From a checkpoint of a small autoregressive pixel model.
Training: adam_atan2 at rate 0.0015, 10700 steps, batches of 256.
Data: trained on reaction-diffusion patterns (Gray-Scott), 47500 training examples, 57.7 epochs.
Rows from block 5 of a small autoregressive pixel model, named by matrix and row number. Rows with one number belong to one neuron. Each number is 200 + 40 x the weight over its row's rms, rounded and kept within 0 to 999. All counts start at 0.
After each neuron's rows are labels from the 100 images, of 14848, where the neuron reaches its highest value: "responds to" is what is common among them. Only what is clearly more common there than usual is listed. The data: reaction-diffusion patterns (Gray-Scott). In brackets: how many of the 100.
# fc1: MLP up (model.blocks.5.mlp.fc1.weight, 768x128), inputs 0-63
# fc2: MLP down (model.blocks.5.mlp.fc2.weight, 128x768, transposed), outputs 0-63

fc1.674,279,245,169,226,191,247,253,151,240,154,193,208,240,238,187,173,272,167,190,192,241,221,255,212,138,216,178,222,233,152,274,157,208,182,158,161,127,152,172,195,191,188,197,232,214,132,235,160,110,261,194,228,259,286,188,218,180,203,272,258,168,185,84,208
fc2.674,228,228,241,219,168,182,222,183,168,162,210,166,258,169,182,168,202,262,270,233,188,189,232,203,199,161,240,174,178,230,219,200,152,157,203,180,193,178,238,239,196,249,221,200,247,212,196,34,206,195,121,229,205,259,181,201,170,73,202,213,190,204,72,219
responds to: grey (100)

fc1.717,127,250,165,152,192,219,219,181,193,153,153,237,220,217,199,254,196,216,130,189,229,160,297,141,212,161,175,260,160,255,226,195,139,228,175,286,229,261,120,208,171,181,185,202,139,189,177,169,176,186,141,275,242,248,268,195,242,174,264,216,284,156,219,138
fc2.717,133,265,213,178,245,166,207,181,214,243,213,187,154,154,208,247,171,224,94,202,188,159,277,131,206,182,171,273,189,246,193,194,197,256,232,234,225,249,209,278,191,201,125,219,133,277,230,162,112,240,144,241,271,203,223,217,235,137,227,159,209,226,289,197
responds to: vivid (44)

fc1.131,167,192,269,248,243,179,241,151,193,262,188,156,220,176,230,167,196,192,231,153,219,175,212,154,203,154,162,131,207,223,215,226,158,243,191,217,213,247,248,162,198,186,280,145,189,230,164,215,239,175,184,216,186,265,288,236,259,219,200,272,169,194,174,182
fc2.131,205,153,147,148,160,193,173,172,264,161,184,175,157,212,138,172,144,134,277,241,230,165,115,173,251,261,172,215,110,254,157,182,147,217,196,198,226,205,144,194,183,188,197,282,258,269,158,242,251,217,144,226,196,234,194,181,200,174,130,156,273,186,202,197
responds to: pastel (42)

fc1.40,212,176,203,269,233,177,247,110,215,216,222,121,246,176,196,205,271,255,143,226,227,242,219,251,176,117,195,197,178,187,217,190,227,184,237,180,133,283,234,146,203,168,192,125,191,178,220,216,146,111,253,134,182,165,223,185,151,128,162,277,185,174,203,279
fc2.40,177,206,186,212,176,275,205,228,181,207,187,152,233,235,200,184,277,217,193,155,175,178,192,229,222,179,198,173,193,228,205,167,210,184,111,263,190,212,136,232,159,170,235,170,234,132,170,176,148,199,163,186,194,183,174,187,262,168,107,237,181,227,194,218
responds to: grey (84)

fc1.721,134,281,250,272,110,160,314,210,135,171,110,186,192,236,183,234,185,199,231,221,198,160,201,191,151,221,196,249,171,159,154,238,208,208,156,203,180,256,186,201,168,178,167,94,184,246,210,170,158,183,155,185,163,134,234,181,172,234,156,203,209,220,213,158
fc2.721,154,187,163,198,231,176,251,199,272,218,240,144,225,149,219,241,188,219,176,244,248,203,217,149,200,212,162,168,193,206,237,263,263,237,214,191,211,215,167,133,210,182,170,173,190,179,156,225,206,194,259,189,211,201,172,174,126,184,219,199,174,184,200,273
responds to: vivid (60)

fc1.104,227,188,178,160,111,242,224,196,208,231,240,212,241,184,195,185,277,202,128,266,245,161,220,200,126,260,142,207,155,275,171,189,161,201,220,289,183,266,157,217,86,281,232,170,219,178,216,181,228,179,209,202,184,186,176,222,157,244,184,257,186,225,181,265
fc2.104,241,247,227,202,182,172,106,245,276,161,186,200,123,231,171,261,197,223,218,122,209,191,197,205,228,236,204,161,184,174,110,239,292,182,273,228,185,183,177,240,173,123,146,207,195,238,220,223,247,137,174,200,241,186,198,217,229,154,185,225,188,177,220,143
responds to: embossed (100); vivid (69)

fc1.321,251,254,212,200,270,219,228,156,165,218,182,193,192,237,205,189,205,192,228,152,175,138,260,281,256,290,214,157,278,191,214,132,266,191,80,152,171,189,140,136,205,209,207,136,143,203,127,214,204,161,159,167,188,228,270,194,189,224,180,228,160,129,181,216
fc2.321,188,230,233,229,219,158,137,243,241,169,236,244,182,149,198,210,179,200,288,188,181,260,168,165,171,189,200,179,199,240,236,255,163,189,131,199,240,228,240,222,182,172,191,228,292,207,221,232,242,213,222,201,227,178,179,144,173,147,204,235,248,208,275,196
responds to: embossed (92); dark (41)

fc1.648,207,164,195,194,232,258,301,199,191,215,211,148,224,218,182,216,230,184,149,228,209,173,229,238,208,236,135,254,230,187,238,142,140,213,219,254,215,267,233,143,164,168,199,112,187,231,151,106,216,229,168,189,167,280,174,223,193,276,170,213,207,136,143,286
fc2.648,224,214,238,273,244,244,201,225,225,236,144,209,184,124,199,102,227,172,230,222,263,198,249,174,163,183,189,212,126,186,186,177,244,155,216,164,203,288,187,191,175,198,227,151,208,135,230,178,232,228,195,244,160,237,179,215,194,188,220,213,226,133,153,161
responds to: embossed (98); earthy (42)

fc1.387,185,223,152,250,179,207,144,189,226,217,186,197,272,191,195,216,163,152,237,189,304,154,267,235,245,166,142,221,222,142,177,253,164,215,242,208,196,192,243,198,220,221,174,188,205,201,177,171,201,223,142,166,246,173,192,200,183,245,213,241,190,239,184,213
fc2.387,185,182,161,161,242,219,197,193,193,229,165,235,213,225,228,267,235,219,145,246,139,222,150,201,197,170,179,167,215,182,157,205,178,260,298,196,175,252,221,193,228,293,271,157,223,234,205,228,180,191,178,210,197,208,152,190,148,241,104,156,180,161,240,179
responds to: grey (55); vivid (35)

fc1.207,266,196,177,261,212,249,181,189,159,263,256,170,183,219,186,205,132,166,159,231,160,171,211,236,240,153,218,178,174,176,176,244,298,254,223,183,190,216,159,167,273,200,213,189,175,252,193,168,189,237,251,236,187,230,188,240,215,239,204,230,205,179,170,237
fc2.207,230,227,206,165,195,242,161,301,229,193,266,180,190,185,209,161,167,197,148,204,224,166,197,144,152,200,138,225,196,260,182,189,164,174,220,193,161,207,159,228,254,157,176,263,278,162,169,220,261,157,154,194,210,218,152,196,170,178,279,172,172,157,202,235
responds to: vivid (34)

fc1.742,188,246,182,277,237,207,188,212,197,233,188,170,212,267,209,241,208,180,255,174,215,265,178,168,201,242,205,215,160,102,164,151,252,144,200,195,255,200,178,211,237,184,222,160,179,222,191,119,111,273,244,190,250,194,212,220,184,197,170,179,174,215,221,181
fc2.742,228,199,165,225,176,231,180,131,167,189,207,214,231,172,213,220,241,191,125,146,247,160,256,134,267,168,248,201,159,118,185,282,216,193,178,218,177,230,151,190,200,124,197,176,183,266,196,141,241,190,241,241,192,231,206,130,219,209,236,207,157,192,227,199
responds to: vivid (56)

fc1.15,197,243,167,200,142,181,250,213,280,213,221,224,292,153,182,181,236,134,146,235,261,180,214,249,221,212,178,136,184,221,231,217,216,147,193,261,198,226,212,248,211,162,216,239,231,176,110,252,197,222,180,174,294,214,244,172,239,157,176,286,187,208,190,222
fc2.15,154,186,264,211,179,199,232,201,236,165,220,196,193,164,185,169,119,184,248,295,173,225,175,76,243,237,238,198,222,237,211,233,286,188,128,151,169,170,199,157,265,167,210,186,161,149,194,173,161,222,242,230,254,230,223,179,143,209,169,242,178,228,217,178
responds to: embossed (99); vivid (35); feed 0.078 kill 0.061 (30)

fc1.620,232,192,181,244,205,208,232,145,188,202,139,187,199,170,206,179,219,211,201,168,224,196,226,227,145,144,192,222,200,193,163,192,198,206,69,191,184,188,176,208,304,167,145,177,214,110,254,181,195,215,236,212,210,232,234,209,113,186,236,250,192,180,252,201
fc2.620,203,203,187,162,224,181,215,237,232,202,215,239,154,237,204,247,121,232,107,179,217,115,176,263,214,140,130,181,266,203,145,217,210,202,158,234,250,200,214,161,241,302,245,254,261,237,225,168,181,191,189,235,174,275,169,169,189,153,150,235,194,176,166,152
responds to: grey (72); feed 0.022 kill 0.051 (25)

fc1.557,191,201,234,233,160,247,211,184,197,195,197,181,214,177,206,211,192,178,259,223,195,223,254,215,180,192,160,220,184,213,225,280,204,189,310,134,155,239,158,240,147,221,177,165,201,256,276,240,194,150,215,187,185,246,268,190,203,254,149,252,180,190,201,187
fc2.557,250,190,137,216,237,227,204,235,230,218,183,218,190,205,274,212,262,227,178,210,229,135,267,231,188,265,235,177,187,172,194,179,111,216,135,272,124,162,264,222,191,218,174,146,211,154,260,197,208,201,202,211,135,215,172,228,194,173,195,160,232,190,249,186
responds to: grey (50)

fc1.408,175,234,251,209,202,215,169,219,250,178,127,249,185,191,227,194,188,153,169,203,221,218,214,197,162,212,166,168,148,198,168,202,281,188,174,173,244,226,92,154,188,246,270,222,261,104,199,209,147,240,158,234,255,164,204,297,226,200,180,231,256,224,213,222
fc2.408,149,193,204,210,231,184,227,170,255,232,190,177,236,201,154,237,262,138,150,149,202,238,264,180,233,235,170,174,289,176,177,172,180,141,234,226,222,197,271,145,226,186,154,116,226,222,245,255,202,223,191,243,192,206,234,242,148,261,262,264,144,154,209,233
responds to: grey (47)

fc1.161,208,177,124,168,224,276,205,245,234,200,222,176,137,164,195,263,226,204,243,174,280,171,181,239,184,193,199,237,141,175,188,99,125,145,119,198,166,170,246,195,171,138,131,223,205,245,181,143,218,242,211,218,238,217,217,194,152,187,195,160,218,273,134,204
fc2.161,207,188,206,260,195,235,253,266,256,221,206,254,211,171,298,218,228,205,118,194,171,157,202,153,245,136,195,190,214,190,208,124,198,176,218,156,199,230,171,215,206,240,186,225,183,190,218,195,293,165,193,212,239,214,220,266,229,223,219,238,222,202,190,204
responds to: pastel (82)

fc1.618,212,164,180,137,192,248,214,225,164,197,186,245,230,176,284,168,236,108,192,279,225,111,204,147,213,192,108,275,231,237,265,161,217,159,222,190,120,171,180,160,136,127,225,211,171,185,221,208,225,191,217,149,185,203,214,129,154,179,116,181,194,148,158,193
fc2.618,185,205,229,247,163,150,213,199,198,150,217,176,146,207,247,196,190,207,295,120,284,165,156,163,221,140,164,226,220,177,228,206,176,191,159,187,186,190,111,154,214,210,203,207,216,181,167,175,208,238,166,119,234,116,176,265,254,259,211,182,226,151,249,144
responds to: embossed (75); warm (53); vivid (34)

fc1.589,181,205,198,234,171,220,221,250,246,153,233,174,294,185,197,166,189,249,239,176,229,294,220,172,164,244,122,175,244,213,191,295,182,158,135,225,171,202,191,218,170,174,197,202,137,287,175,217,180,151,214,101,206,218,214,192,117,175,145,206,206,176,226,247
fc2.589,221,200,225,225,199,192,232,198,206,225,215,172,160,188,250,161,196,190,136,155,208,171,176,212,150,173,236,237,174,209,201,101,162,165,200,204,321,187,196,167,178,266,171,152,198,148,166,187,141,230,194,178,173,144,183,196,174,222,241,246,169,172,184,230
responds to: vivid (79)

fc1.549,149,203,228,238,177,228,145,213,73,164,203,207,189,241,155,243,195,136,239,153,200,212,155,211,217,187,176,234,239,197,221,255,252,183,134,184,191,158,177,166,217,230,159,188,180,183,126,198,178,256,179,222,223,233,217,211,244,168,178,228,185,206,236,225
fc2.549,145,234,244,252,145,157,146,122,247,205,134,234,238,209,164,255,227,275,143,140,215,187,160,213,185,260,189,202,153,124,224,216,244,182,202,223,218,218,264,208,249,214,215,159,152,159,180,165,173,203,319,180,200,169,232,220,190,236,182,225,171,235,204,241
responds to: vivid (84)

fc1.753,244,150,178,286,253,202,185,233,206,233,182,167,203,205,223,177,301,190,299,180,235,138,211,128,242,144,228,197,141,149,150,188,208,199,272,175,142,232,189,180,247,208,238,93,189,246,206,260,233,173,178,168,260,222,196,200,247,246,230,190,251,138,147,199
fc2.753,175,200,228,214,263,174,207,150,193,229,220,204,150,191,237,259,175,117,192,188,232,92,195,211,142,247,227,211,227,192,214,127,149,177,171,199,244,280,191,168,223,174,174,192,265,237,182,100,169,264,190,168,194,190,177,190,172,246,269,178,128,191,212,194
responds to: embossed (90); cool (43)

fc1.389,202,231,118,232,201,208,253,225,158,228,184,168,288,248,175,199,269,204,242,219,204,194,183,208,144,218,166,238,135,221,188,168,177,154,177,231,230,223,247,191,191,208,186,171,162,224,275,225,117,180,249,199,242,246,224,199,173,152,185,235,264,255,244,219
fc2.389,173,229,193,190,169,243,217,274,185,223,248,148,220,204,215,256,174,243,114,229,162,187,217,153,251,227,241,250,271,168,184,226,229,209,191,249,197,198,236,285,169,203,254,220,206,230,182,223,197,189,189,223,221,178,220,151,203,145,159,211,255,229,204,170
responds to: embossed (68); feed 0.026 kill 0.059 (42); feed 0.03 kill 0.062 (33)

fc1.519,185,187,239,207,239,249,215,161,204,207,227,150,160,211,253,246,159,200,269,245,192,184,218,210,61,188,165,216,141,201,169,221,164,236,172,296,175,202,182,211,240,196,295,168,270,189,222,208,196,256,216,227,159,182,178,239,186,193,243,291,173,177,201,194
fc2.519,213,174,207,231,175,174,160,295,190,230,204,204,246,242,170,103,169,188,246,218,220,218,189,171,240,235,220,183,165,266,203,274,188,177,174,163,166,207,136,225,173,186,194,164,199,238,191,146,330,160,206,199,226,283,210,127,205,211,247,149,232,245,228,132
responds to: vivid (39)